A small contrastive image-text model, trained from scratch: encoder width 256, text encoder norm layernorm.
Rows from block 2 of the image encoder of a small contrastive image-text model, named by matrix and row number. Rows with one number within an expert belong to one neuron, the router's apart. Each number is 128 + 32 x the weight over its row's rms, rounded and kept within 0 to 255. All counts start at 0. Numbers have three digits each.
Before each expert's rows are labels from the 100 images, of 14976, where the router gives the expert most weight on average: "patch colour" is the nearest of a few named colours to the mean colour under the peak; "lies over" is the class under the peak. Only what is clearly more common there than usual is listed. The data: small renderings of single solids in any pose.
# router: router (encoder.blocks.2.mlp.router.weight, 16x256, trained with AdamW), inputs 0-127
# up: expert up (encoder.blocks.2.mlp.up, 16x128x256), inputs 0-127
# down: expert down (encoder.blocks.2.mlp.down, 16x256x128, transposed), outputs 0-127

# expert 2
patch colour: green; yellow
lies over: solid
router.2:187079188124113106076111145076122081097123060115130111173178145168108069206075114132105154168130165114142142125142168065110151138125099116162132158155117136083106088121120115133162156104137158082078101156100156154167134148155130103121165141160134158099075114075168092167114175153117111145098125130154171167153117148101068107065098062105122132106159117138115144112061164143127086136107
up.0:137162180080120161109106170132159096144123136190126105132123105184093124158113081130146119114126162041116156164152255136146119100217086134085126114152129089079104102151111086188137114143099125136147144098135133101140119122184125127093100143136138119136122167136187144161085114135157091122101142148125144128116129151122087099137137139098069106119120121167100121113108177156109130118083
down.0:149054124071072127134210117125110141148130122191169105136050097145100155136151158128139120140123132082095083134140151189117120128143114105118155135146123050124153088135135118079078079137127109153125052111145062128194140092104109095146119072085064079165153184163104113139133136080215125059140111085114060159162122118100091134116117132065166110189116097074100128173109118138082103121142
up.1:153130111080192118114209166128061138164147093108178138180139082113129142143080082084126102140123159183080108150143112126138167100121188168163131118141117132159165142146063132194111105115167141117124129133086129170134184139123128120146139156066121145189113075132107107064122169092117154162135121173143129121158146155117174116167130058147176142084154082165124150196176125076072093142142
down.1:153084135138116099139183149121102130162175140104144151169128110164141163146069040052117117138147113125101095173166127076137175166148172107136177105102175162123148150153099158172119158099166152172084081094078130113185147113116164155131159143149138160178124093190204112112127136068142143088109145121119157086129168140127057135154146123083124155109124142159119175124122122125106112127121
up.2:129166039144111179117114120176171121138119186157134107130122091125102158113146100173072085112093101164075133184165119154172131142121165133103102129150059118142146142119088119215117096103103113166159179131155217073095154171121092140146126140101173118141135114129144096107092137102156154106188164138136076079122167095090135149148166115176093118121101076139183146092167192142149115098093
down.2:116146094108127175071102121127148092172138144146155119177124117108126147146133116163131105141114073115127169095115154154139155071086071102066137125089130107091118093115120080187133095119055103071179164122123125143080130141123122105158118133086145087151146153134146096093119105142158141144171120105177050133190173056086193076123108162164093144146067136098101123173141173164136130110141
up.3:154111059152098158153109127134173080170123177107188100131123051136115107112126115129120079107112114219097076132138106146163114137147105147077131153135071145145136127131099102176069116099078108179151128107162196078108135177085085166127143132098192089144165077151088078091088097096133162069151127199119114045121123106133137140170167089116112110137110109118162104071183156094146153105081
down.3:183115129140103046111120099103139114102125069140163086154138149184128109152107106129194087211129132092135129099242163112110157115141090127196106117084181158085114158171140122171139086156089156056144161119143100087151117083094140066088081120099162111130110112131129121096126084129149137155108109097147097140137122088141113146066119163137160165112115129145113166135175156113131100119122
up.4:105195106147087142155157138172123192127146148113142139148101073093126157121131129176113107104123088138110133125127015156180129125100182151146140120105087072166141111115042124135064109104126126150120100121115142087053106101116126142193144117071168129154160090143126114087139155080139126087158122174115107124133175137061135125144171123172235123131107118158128171108141075094139152103149
down.4:123162178135155068134164144083105148139128083123163115154118116203147117115108088205110145150091148109141147094105149133159086112115117096106122145079139157109110153181113085109131145196105124093151125146167058161131040052116142089093132087158139145140140103153129083193195164135123123084160065115139116153135092066092091113112118106109151098132125185158124162127108121122097177046143
up.5:151030104153108116145161117090085216073126110077150157141134091145128163137144116112089125152117007172162133072126059140111178140063118100113163129165131129136151128119115142093139150123142146086070054135103093146131105139098129111131161123120088139093112178150094122121132165160097162137128113157133130142143156115139127128102086128092145154147147132066119137162103083110159103131155
down.5:184098087103150113113112121130098152147130122122170150126077122161140100138116107167103173137126154137170120139126147097082094160119130092119122132106147138138169162120141158098098110149144118168108075158109127131214146149107137123157136096130072110151125141156136126179109150146149148104081098076129098154113105053166088140123108122108143151176166187098114121144142161153078100139140
up.6:117116097164084149132165173163145188126135131164128144087084109176100167097184160112112098100123079089128117171112080157174129156175171143114132133167095089157186118135103140177064097106118107141116165078117139097097134143135113119145051128116126117095145094162106101141091112093145146110154176138115108153132148166116082142162160103124150078132109068108149136121182113089150107122141
down.6:127180130087120156181102149156142127121139135099116122121146153053090182113119132195143114123114118160108171134113143139158091081040137057061156120130151113093067081095103074150156139141088144168150124147166174131088126135138193165169156126125145065140112155137166154096133198101137151154123130091151113057111185146102121127163183102193046097145116114128118144092129107098163111104038
up.7:085185098154155145109112153128142165143127117113064170087077157028178199135151124165137137106153066096128104159102072143126115125099138092184167116158133088134080093102104143090076092162178095191151121128121163096100140124138155131180119170103101088139133082142168120136123185138125106152112163079099067052101149152096151136164145202108120138152108123054107165130124116134206136119069
down.7:104180084157116123133087156163115116158142150153086132087096141122143098138109049148180139151170170154129118121075110105097133156127101098122162177183121110123071101166169104105131117198146108176141122087188133144112132143110109144154111152108194119114079156117150168172147099096121133152094165083090116082152115191045096096137131196117119103161095121122121131100037155146176181121141
up.8:096073113096111146178173136131139117163171124078182171175110086159204152105142085089154070106121153236105105162157153117137107136137135183103176108135093131182197099152115158155108098168146112179153086103123093139115150120123119126131129119070131104171130137170101150067125131081147138066129111150112135099120153117124100156150140146162151092119118131128165121120165088126069123093166
down.8:117149084147094142167127066143209149065135182128083151098082134126084142091202160160072091133131145111150109122135141132147148149104113172163096105170116150145117166106146147134107110128113145175110120123117171107124124109092050141097106141098115096084117183090127148160137093178149117110114163131130143145064088095164119184080076113165143144087117133178169103088137097175145083133139
up.9:101168029161126136172156161152144143165167152120157169136099133120146163108115080092126116097169137189145082152135057154105096161132168152175161111143125178160151134137083119119086090134184103191154138114132129157087114156095103150101131137080145095144165114129085158115148145110156120110132121186102116085112152114148115158150223113187110113129095139166119115119181078071131169129114
down.9:095181058109142120095076171115150133157121145155121126118135120065154186106152160144122122157127093092159109061064145166115131132087071128082130090095138102159158105134158090126141110167080086166174142098161107132063092131055124106162087116140084102165158139136096139095081095183129140084176112128110082136115114086134171081171134073180083090145138162115144092178142125141134141140164
up.10:123144113165137176157097136147105186095152122120110211131102150031142200106181082142131136115199039070137130122094051106121127150063178130198230116164145121136115123139098170101103108123151159161099056128136142117109141048149082149174132146081117125167135174168145119121150194127127087113115168074125132088108154150081068144143116180124209121132119134114133178142098059144123110111137
down.10:126103157123118094143141148133111122141161112184165129172073147186098165133097102156137147122148136075129106085134124153125097101110124118138127127107115119090141103152105129119116106129099090158150036111157063155117096060120078113124112096113137118219184147159153083157156144122207127044153100120119072163156147108096086100096108147098179118168062129124085131139091077120071166118142
up.11:139100117064125096140181109121100130153156161074181162195124069167176153108133059068107090142111145194093102208172147131133136086120175164131182097158124122133200088144087133150145085163141136112116137115110139143146167118118133113154121146068150122176118137164111131067106138064124139090122122157148127080126138135111133113177139106134074113116136123113122132149155149083082093116134
down.11:144137105156080126113073104144216121128085132095071111109135100122164083116119100133127154183135149168150119090144158112102162155084081146166146110151111117167121113123167185152108148217136125171107136113089122062118103123111068166124129107111144104105101127123155134123081067152113170117143179097182129101097123077134122182094092172175091120122119160142143087096103134181087139151117

# expert 4
patch colour: red
lies over: solid
router.4:102109085147124151166122145089099145093155091022116155141115159114200134121128144083169118124128102201150114116106092136131136140139117164164193113168163129148180156171123148105082170175197114167096074121088084180154129166125154111105151113108083157147137174139094145103144159165079130139114098126114157123152118135140105119133118123111109112120176152144136086165135086059149156167170
up.0:141175142151110159106102123103149076172201119102152127184133098167141141145131075119144071070119102139135137131169232145133119125148126113131184122115123092087180130165128176124109104121118123126130127079139156181082066067096168110114154114129144121153185165138144077137131174096175106071150130144124118077149152011118109128122163127150154111138107146120085143111169151172097170069052
down.0:136146196162116091092108165085080121183145122123189146175153131125145144139091069127148108101114187150127091098108180127163138075092145145081101135070134118102090158157120106176117131142118115135175096118168141193092110091098164078144145118143147147226128103134159092108134130131124119111139124168139168123106147084087176074126115054100125130144116164146123120106125110148078130109102
up.1:120183119144141118147082102211175138123141185135110143116095160106134162121148138134166130080166133089138137142137120158121049143164117164136114091114133123153109128136139145111116114191193057206203160078117090103096120131104160160097109161122134105076177075166141179133120080123159157075121141112111153120084122072117146166158191194159109130177120153115129105115119119154158195126132
down.1:155139194122099128124142161131152107060114097081142119094193160167112059159122178149115097167076160054128165131134152110145176134092114160134094138092161132089139129113076122195123172129163157093114100177085108140117124125103150159134184141154104192103069044074167137070131097168065131170126122164152141171123144171091129131103106127178139128086142104167109113157122131115146119135143
up.2:142087127145161144146164130183123174072139108113180190089136129100145188097133136082093145081187078046145095181131075087112139157150168130161117099156112123156133124129118153109123098148221125179105099101092110096128160154106150153103112134155088189118167120173095133107095185115156130131096150134112135118141120166118062206130145105153099174167125127081165143112173135088142104163123
down.2:167092126098146105111168125124098177119134118144125135110141139166085127141091090111101135138140101069149106140119142134099168197143169125151126113111142152126148101133110165141096151048169144190117112097104101077150124115222132116093150146162105169136121087149108133143095128139138125110108120162119116182167138112110072243148123207174123143146147142117145131099135145110136150146147
up.3:140105147040154108136182110165132143180156119135161178144109120132141136134134094125100153110130146119092092182162166087118115111105193139143161086117111141090116070126075207187149105132146089110179092102110146087144198144170131183171138172125156116164105073163155095105099094078169186130101164093108101072127165165102113126165108103123163113164116114148128160137179164121069065121119
down.3:132151161123138121042128171141178113156129155141091113128106133134143082107149112108153108099162135137186118116198146159136111194102125139182144062101127146194149082139147196166142136108124119167130151087092089082125150115114162194068129093182140137114182152165162122173141030117124156114185164126101099176131087115121122217192110181125144092130077141144195064128110148149114142157064
up.4:167121180146160169081132099133149083150146155198146133178128118172074118174120083183094155128140152101100136161180138110114109165115162119136104137093087162128111097120081113183182121133127126093101115131144171119113151147130078164107143186113168106141130140113193080178061172146165115129166174158157063135124142136100117157094087042130176127142082107187160168111142158141107115111119
down.4:101113082097152115118117117099099073171200063157183122152109178132118165114160160137112156152105094098185101076085188135114125092130101103083091143081125124137150169148144129126099153100085099162165090134129088185164109075145124128123130077111062186161208160099100103100151102142184138140144063134114100132150105057152159077156131097110132087146118191168129111141166136127111178146190
up.5:128093140077139103104180133087128139156118105125100131134109140094185138144111134082103128106148127119124027154139114141112166175106156229163124112151083135206148101121099147130104115144170103155152069052117111106133190178104120183089130146123129114177162093111121141107118127140162151088123139121095079121120089133118095183132072100130133125131122087193184103133184167122126113172167
down.5:146054148089089106105162098109132149133096066138108083180122078146108151163134047144104116185159100109095125137145185104134144157122112120138089118170107104217095119119122143182096080074175120146134133148083158124196108137106062136074152152122183138171117130123142110129112145169132154106118111103208077123164113072133106150094108118062154170105153127139141157121187169129072117159110
up.6:129153126169145142167162099113095150072134142119135162131088087088118195081165122145130175158159114086142159156128068091173148095116129090128115135174111125191130125118063159121142127069081172102132076177130131164130150102101087118140131125134132112094106162112113081164148167142118095164103118110138099142130095180141094096090145113103196165106120162167131193145189111083199109090181
down.6:065125099136148120146137134075090117156169087107127108162103133152107152131145164158127167151105121109137146097121139142126110050108133073106124181136118149117124134137105119125106168074086117107157096176144103143128100119137102110172107094099130160136135157137136037149137113131153163120122069078132046134182172124138119066119108133049184101116137129130117190124148099081171167108160
up.7:131147174181104080123162118153160100101113152172151188138071169183070132125114104107117124116116144075161109129156122110130096160148166199216105105052116149211151099105121197124111124151067136134097131074118124089071159082100115137099132138153123116101160107140121163154108116137144146119101138151095094159098089103133072171111071155113225153157114134146153114125151144156152104115156
down.7:130141099173057105077145097130152149110037120120085120093123126101138111099141107126103131162117108147117113134055096162158133163108151133079086107129074105162136158160128128160099041198104159117128160160148140121089139136096080105100091119152163111112104082158102139173165046092093181153186113122116063148137102162125101086106106062117137129144097098097156109108121180178197132100084
up.8:114125118101118186130100158108155104126200120131090149164141153112140121122114088122148129057170184163151117111119169161074125179118137169147213075131141126094120107214151143095140160130137143171095046051158096216116110096122118131123119148091132126187143207132149117127146124130156058078136119149124168132062159152127085157114122097123136052120109111182095109123075090123019146109061
down.8:094177111094084119103086168099102115127129120152120081181184166083151154106127092152110135097148124148135181101099143187142119122104131122138102142085108111115159143104120104090126127102151133146167132174139136186087060081109150135115120088116175144164169198186136126173154128107115138148141053186108134149161165066124149115106185125176105133149161125167080089153063083122097206127147
up.9:153100170075071171077096111138157071110146094151108132181193100160105061167112112135108092126118141102081098123153170096099159180123139164132172142104080112104095073100130114157156125111125110135103115094126150150101169126125113126153162155096162111158111096101170052106093138085151135081167145149167138168156154134079130143105089120135159116173119080088129140095074146189058110095119
down.9:128173170129141138127066164110119095138178095137125146138170126128122141146084130126093191179125176082144184144082150056103089144071189155118059146119092153094167159085090141194155170158159119128094137180139103157122102146222112119160148099123174132134110102133144129154166183127103114190124152154131158147107124144120155131100116130109113066146121117192123132115054072097064152127203
up.10:106152166133121166127156136105107167112157093158093117129165154144138141142174137118142071080149133059138127108092119172155147156224142116164130151108150128125116158212153068098112141123110161130149198094118102207112102057041183119118104088166127180120178085133142110083198128106122081134152105106120184179151085142144136072146150130151166156101166145119049156135133096087118212123188
down.10:064200091147137078085112200129091160143142118155135125131130145117155114093098145134136129116118157116127133089137134150115156123078153152063103124059137071084151156138173101110107126169160124157149119157122107168080120098077196054151046108092131142191103136143109149102220086136095121146147104148103122141165143118145214098170140112140095144126157126155094094175114098113109118105137
up.11:167117150150115143069093077153150082117093160178163090149168103175042108183166120195091139140110137068070112150161161155161144124176085103135086180108084132079107135101142124142160093127083108094141196116167146144124114112109107132122153142124160123090105145092173102158102112109143097125141149152181137164142104127102156095072123126120142148126092101119088153088093171177154147123128
down.11:141118109130106164133102102093153094094168100095174104163208124119144155127172160150134134140106071118089105119076123087168113093150136147105140180125085123133139152140122097163167130158108115056141122102153151155116102124125067061181152108071114131088131109128130074166119229161138123161143119188154167052117102108158126096073098099113149117110130140158135161075196127051129146097171

# expert 10
patch colour: blue
lies over: solid
router.10:107132071145119169094135147150144161114121151168131143117123112142113169110141146092102079119112107101119117138114091145181134158137169183129104142104100107187163184172060158157132077101089149137147178115078146155079144115047155104122100116123133200086148113134098105105107125126193129174210119149126100134106087071103178112201142102132166145067131109125137104139171149105201136110192
up.0:162135135122089169037121122128140124079072116122107132134183065110124113177104134138126104204081141130103132154120104123135187135122123156123131165149110116115131119094108132187138104091118183110084152184151158140113149133169095090148146115101157123127056115079145090143099141127068136155139118118218154142173110155065137088081103105139166134114133098085121152099116158149144047131145
down.0:124111116120132115074117137103106140057112239150106142142164058136137068159089124145142103159111122116119152148137148088176190110076133199119129134077099113113096102111105110222122089131082158114062135160141148139052140163120152129154120147083187130142101159112185122073095119153109125136163142195151098158172126143078096100102052114123136135092111102156124153100104161158131127108107
up.1:150112146116138102177076141100109127139180135077144158178117138107163121121113057172135156119147142207158131098144115114121100120051132080119164115108133161107150089153133142123116138141129136169104094171125099141116111136142126169174185133066139080183088152153174145108140144127122077114128124113117154125145181131072116172121125138200103092139094152176090161155087069104095092068089
down.1:126072154109065083108160139084110123184108120115136072148137112135149075159093088144130103149152128185137114067144155173179152105083117117168162147104146143112130152090105141088097147107126138168115111122083080136120093128123122130148161070122174155152119148170171074098127120086131087081147114147138091129180133092098055097127115159129128129120150143118053114107108082141103148122140
up.2:108116149052155093157223142101071132194128127139143089141125137166133121133129135104104119109101138133062134161138167147134110083147156085056085143147094108125134107118112061165106140139107073066193150138116138152144145155134168131131101131149139128154137110132104105127129107092165176119132105158116066144151151144157161110102128030129081095122130094145135178170157172043103126131130
down.2:121100138080107127075158095102183124167109147152089111078094111147095107096146151161158154158084165106141150107089178168113093115128085100038108135190114072138124072107139108120074088155079096102152080170147118127158116153136086086120115070148118076112139136105104087167111104130173164067139130094142038151128131089120099138066082123080116094183119132083124062131156167162090106112122
up.3:129105182110151081147149129090114111142186111129115179157115144181154111163064080130117151115172164146181120121189168096075107170104105108143159073134148171114083074142190143076162165187176084111092089106096056143153121171132136158082186169150105092147138171172148166168092125176155114102089131136103142180127194151152078163116097151157100099177087157102132121120076102104072143127140
down.3:083140168131139077096113180134148143198138135156126070098150138127148094148167161101101100100114129089160091104129173154119150164072122155134149159128113068140146092127129146133102125127099070181159085114148063124113090118119072132162135103085109093213164123102128118095158102088120165089182112144138116138168100106098133179149142128132155065165099146146151036092092142157107159114104
up.4:109144146155156098244118164127121128153177092072113144097056170109172138111153152120176138084180159130150114123104080124111067126107122137164179125185160132172135123118147144072136179110156117146125075090139083138120100113180135172132110098154103062125162145170109149157147103152126150123097129079072173123100115151147099159124104132119129105152131152184142135132116017130138128136130
down.4:177114127192110143122110149145147119121121201141102153113171105134067132118141168161151118142140111123130161090049117148153183111133146093143115195083142131138069131067090131109135093053170099129129152178102152097122102107128109097109104131110153106099116172084177097146135167140090137114139170162132123132126133167133145146128104148149159200105141122092078153121134118106174152079045
up.5:082147135104114107144120134123141173183121166176133109113062090102173149075133122133134118076119124135149134146167203170142058132164151109104125102093102088114147107138169072113115095180085053157164134099148124145086120091123180140104108106149149075165152173178116189137145131088158083103111115120045129134111147113099120150176168197129040113169144128109092121119121163118106223083099
down.5:157137161120164104068084160084140087204137153103104094131140147107103086169116112177122143105118128096208161104174212111164093124093093121147101157132152127121103106145134140143119164193108099143178137139105125164130101143112139147109149124173141106155146114121171112197116100137126137106173113167126142147183123061102145078156153138134079067115126204163123083099138198176123153142166
up.6:102159139142099085198106080142159140088151151126153134121090096084152094075113084119156108133154137143169120165122068136128120125103125196200160090169114167160135118105207107083134160127121122137100101107138113128127130102145131133120115119129092136172087111137099172100134131132104133131130110128111144122090167155161104144081108118157101170158143153108135093110071066138094137100106
down.6:174136074165062169174163095189148124076091158136183187108073075129088113097100110137113114151226142097140132108059079115091125172156180116178095132134175171140125137107111125068108136094162169119100142150120104174149114134143136144079125136125099141098133156130102162143163165097117127134107175164104116164081175193158096139110116170143122201117138119114118132113105098121183108124107
up.7:182151120136135153174142047165146122097157149178138179100077093100091152128148119151141151094184135110112136197141138102128053107144137142145130097242147156145122125116119118128142099115118161168141121120149150095150148114163100157135122180127148097145133160047136120169071145125167110127097187113151144125027137140088105116084137070124123207123131141132161131094100110150098116107095
down.7:161109094122116198139126065139122135114113084141097145098098102065112159143129084182104158161173141099173074157099145068141125085193117100149125106143195153104027120121117127086105099078167141159126130167142170128168156109210098114130157146079080150165094119082142179113119174155106093128099159176169174150117110135124118152083197129162127161128137196159122083164156105162130131166098
up.8:088129134125138169108124144119126174119080126161069114105109104076129140128166135153112133152137109081161150133090108111177113131076104110115131136214114113142127129102049171156105148120123154139142112192119141065117162129196059134146105173134102118152100121123131106192146103159049152123146124049115130114137103177115113146172149127104166097111159153155188163105098116120137094160124
down.8:110183110197150153150150123148099152109109090172097157102076134111080149111179124147145148078147111090126178156047072109126121080151135133092105163147129146112109170155099120122139128045148147121104149165130137118119105127161086085123136146179110169135109148097133147169131174144087169153091144139147127158132132135137095144107147157099194163120128145132131136105133107095143152109086
up.9:117144115134099115077095137138164146154151115133135144125152137099166131136117121084149115100074110125148119087131073137112163174117109223198158117045114105124130147136094173165143112106140108161131108113119108130115130102123122107154149115087110158161136061074116153050150120095107112136167114160108147099154107099088151122180155159171148146121135135129136020157118142203128163130129
down.9:098092151138118144108154163116102116183133055149147075129131153138168113191089138057132106115115119106097059075185098178159163170129080201163169125127149090132173159149138161114128192180119094175110100050118070124150129104131114144142122093101127171130140049132113112082167075105114156091161067110099140150139076139151102111164127125091148132141134136131124091140087132141110188127157
up.10:108134156113157112166130154061068125181160098127149130164123201088166127120119082098142174115197128177127148120132124155123102139105106106123197057156129138123092104145124114070140150180129147149134116083040103174129089165117165129075122114176117099180121247166137148175153147160176094119140102154047157107131157137161120121134152150125018132139135152145091153154096105052074141125151
down.10:124156138144147158124102159119153114133105134100076111155170184130153139129164074152106138151153105141163166126191178114182140104130102096123165099118166170132168126139157127132143187219068110107141170136060099173099134124055152183135180141190125161117094176172167163156085081193073173137127071072119166071125122157171175149158136135143066088096123146178148158107089133121140139122091
up.11:074141090181093193140135214172133165088094124092090122088126122138137136135145146109144115146111126142126112098104074130128157117123110132112114115217143122143145135189117140147118148156176198171095135116090105086094139134170074081115091108071031126086110109116109159083131092149083153133143155147136191128138109140173145143118135085188170122079146107112166088137110062132132072178121
down.11:092203103152150155121104137153141167120104127119064102064123114154152097101073159123117140149131179157129161132068118146089100110122105189061098166137138122149094141093147129099154110061104132109101105188162119090149148131188096089147090136122089092073110124109083166107147153164096125137083144120157131111103104121168125146146071120120137144139181098095134103114092110124146108119111

# expert 0
patch colour: black
lies over: solid
router.0:125137110163129082088103155078087127101074129163149101151169129148051137121160135211112091138098121151124168085118140136158142067120085059094074157093109134086120182155156080108130165089065103118133153181172123108113085103081170146162151111137132173089130174131155081082151160125105125134173080143143083131136128105113158108107146106104110128085133095180099186084106144108149150078146
up.0:163131134122171137189171105163096159138131125125119189106116128114150141097117128071117126119155152128103092168158069100126131146110168165184142092181142141183111131140087144100191102129132153116120109088102131113157168159155099159119116175127154115159097066115098129131110145142140146191091166091108158115063125182101113168126098096121098135136129082160147125177163128082117075178108
down.0:173141105062154128100128101156126152160135127144136128124113116107174109138098095146143157233085169113116126162077124116136155128074116080125168079136102113108076019066098131116164064195076103113106092111117135101168168154115149069137141093090153103136093163133118141126108108063145164138111154067092127135150157114053130125108096115164066122196100111079135101171093189143100087174109
up.1:103145151133161085220077094141112074141132155140122114108104180129110155095190142197149171135139152153134158116111123105115082083105152061099121132128168201137151138096179108105135162156116146116176150175153146097116114121185097143146086130143104104125123150113107139171123104186113154173099122093152125104091141137186140132125138078170103112107111154127132185142158055067133099120088
down.1:157141157140128159214116072157157123124142158158151132114081108144089143093140121168151192159109136137119112136130160074164056060165132082099124118151161152102124127120196147107110091155060111164121124125187131096150132099131114140172125139134132088154101173151138156168101152124125096091062168074187114149111125102171089098095090193107154152151097149100094168113082088111069110065120
up.2:130097169079168111150152149145116118179160109106095159115103149100187104148083092075152187119167159158144074157142099102074109155081144135132169088156121154153094076100102150113130157162182099138110065112086104108142160184166137184111152161134106086174115111132133155137093092185148152118106166090088152087095131153150117176116070132137076114170153147104173119152123124145081104191099
down.2:124156094163149107102139110147122134153116134196156120148076121132063159129129064155038151081142139116134140151143181131093126137110173099123042147090092160155149113129076145142103105106138132150165178167128158144097120116092106179074134180140154135132203157156157135106109165095180111117150150145137043150126131089137116163158200089190167131129102143184129130107136158125140141113144
up.3:122094103167141106107074137093133127132083167198093076090183168143064116096166124165127175109127102169139151076118168163123104121119117107126052122102128134110105148152187098081120163125103186089142161156088132094113092120095145141120095095212160156064179193115134150148147125140124141200136129110112112170099100077125158117120131136142068136062115132193103098094081121133127177111091
down.3:148174178180126171117083141134146090113117061132148076142151145188120112099132077165066158044154157126139155067159185122066108093154078091120083130130136127138181169174149063127139195101055125104115150111143142165082107110211107136115103113182163160116147149137147132151191137148164094106123049134166137152106133110133113179091115114142118088122083164163114144106134089129134186166128
up.4:133147160122090150125115145111141163126120129154009109120171140130120061126144131195099102107086138124116146091129149168154156140113126105106138134088111111160078136119139152119118163100104090117162142141125138108069092138089148142103144105140187123141140098152213078119140098095119158101174105117136133169144123121068155108124143180169128113150099129116074148115083087200120205079123
down.4:117188146152117187092084122150161118126124110154073111126125116140091085103180104189126133125084175147149182098081175167118079148124091091117066137090137131124114112111148085133124133120052103162158175150132131119045111093137139166130116120152173132111163187137172154164124088135169110082156146148156124167091084071128176122097127145200128115118091167153082102048113091159111185127179
up.5:130082156095150135157162101141125154165171099161082168128100134123133107127063125114123138094154161134148094173180117135082113178101157164192166084172096148129145088135130199143159158181161090112081100080077097121146173179142131172083118171126109116111113120106104170113100130140169175107112157092100109137082154146142057161129128069157109086165115100118171130155130132104093082152145
down.5:116120143096115189124050126123109123148112089129097133098151127103186110106128129084084185140132125150156106146190135076098158182077129134121203100115096150150149062100146168106145154072166133160126109131045144101196188149162108171159129158116129111127085134104123126105099091128153148130136139089092179151104094153128165168154098101149094102145167155129173083127097146149101114147109
up.6:122175106152131180151132109156207102128088142163126134105104151154104119165103125133146171053158158128147162105114096139124084139163131112112112135141147154163115133168124079112136118123162190171146130145093150230128076132106083123061142084173119116103182199112135125191138151098150052130130141117135115104086113102183087133073159132141126116085134171211128138098184137091126159117131
down.6:149223103133125169132121153163172140115130194122099149110124129141163111082071048149108125110139115160117194129145159154129058097166080093130110074112167149098109175148180126126106110146086125148142180109174154128090099167137153123107079141132127091137124185195150129199124147126161096111120099120157129113120156059132110173083166152157097116122077132102095135137097099156151114078086
up.7:149128097101116126167115144101121102199143120085184118100143103101182111079114104097110116149115138255114104126161120134109108157083131131086171128173104133148132103162160097093122092152130146163121118143108132114133109127171113145121138103124118103168140150119084169085124130139126107120143145169106175035137157087143158145121152125187054120137161111098137057137149104101058091119050
down.7:115129138140108140174162208134141137109092123120110098146137153172144098082049106122088158119148120227108144088182120117096119124124086046100146130120120165142165140129167058125127183117026128124104118148114137109086103153147161154073138107201165148122133135172131138118131099149140128109156109136098176137103149059105122192101123123137030120118163128147157130121108113127106123142103
up.8:134125121106128117141103206137113102096131119148101146109114176121120095188098122145150167113165158132159142100144105139098100143119152109114106145149142139074087112168181101084127173117182168116124125146069105158144077125164122116085079106172102119115137204138106174186120149181138095106124121171099134134127163182204109149109123094150067111151152151086120098083087075074139137123150
down.8:096133138134161164153090147122120053142164125108120153130085164143153106109107133127202178174153154135185165091108169098103100113130107095093178097099190152078059120128179131087100163140098164105143129105141101150162129132106159063100099101155042118123144169152148100171114110160170126135092132052102123138102158067158092154138096147124085088160149139095104100147129110123110074152104
up.9:178077118112134162086158148181129165154110145171208120140078137144112146205156126062121127087139118046125100179125180131140143154205105125122096114108133094131135153126098166156131124105138124185157158033138187110150154111110160125043112157165172149103135106094164140127100111109140112066152147086120183161117034147124159170178164107097134149097171114120142154178145201184140119135141
down.9:152114088082111152128127090156129141139144130186118114111101110116151146117154123114118112099161130134143133164164187179108134185156108099132139067157124086152151150149140158058136150143054136186097134110112151133166167150073113118091090135098088082103162172160091160109125114075194084129111117093106126176112102119141118190125166181137111094133124118069130090145075154188107149177155
up.10:150090174102161108147110082144118097177164130099122166116112126101177111132082116107153160135182186155141082155186107088093103155085143170110170097138129156196138063081132166098158138161157101145097083095110096137167147162173100186105145161120102070177095134110110134140111086159135145099114158115110143153090118159134113170113076115133100125147126156127163072138110137166088100175132
down.10:073160124158127140113144161115108104137144117181148114145064132144084139122124107125102118057115091112128149134125135154132123143148178141125089123091077141167166152203123095162094155133099120179163162108143148160089122098117134163100123121116141168157195146150131114086183141121211081104172092173119054153148104066148125129186124124114157102111103134176110149100189136132160175092152
up.11:102104091067107193106103157127156101109151151057002127144141108100153116066155152137110099129081127207118128089115200140135133116094107175088133107144108096166179108155155165151116148125129090181141103128123160145118136119127167126168169114053174161120105139125088146078108137112124143089124121082142135101129165098080165133160118128145127113165165103088160102092173124174130120093133
down.11:116119075100081208087158191131108161152106127083158110119156125115157142071164111162115116099165120184109179083117183185105170107089139137076118144120136102140133107119087093112083122083147151170148099131117147187060113137191167102140132087126184164163164172149087147095153191050168106072138096132118126135124154062101130117069171106138160117140145111153083108125133089165096140110090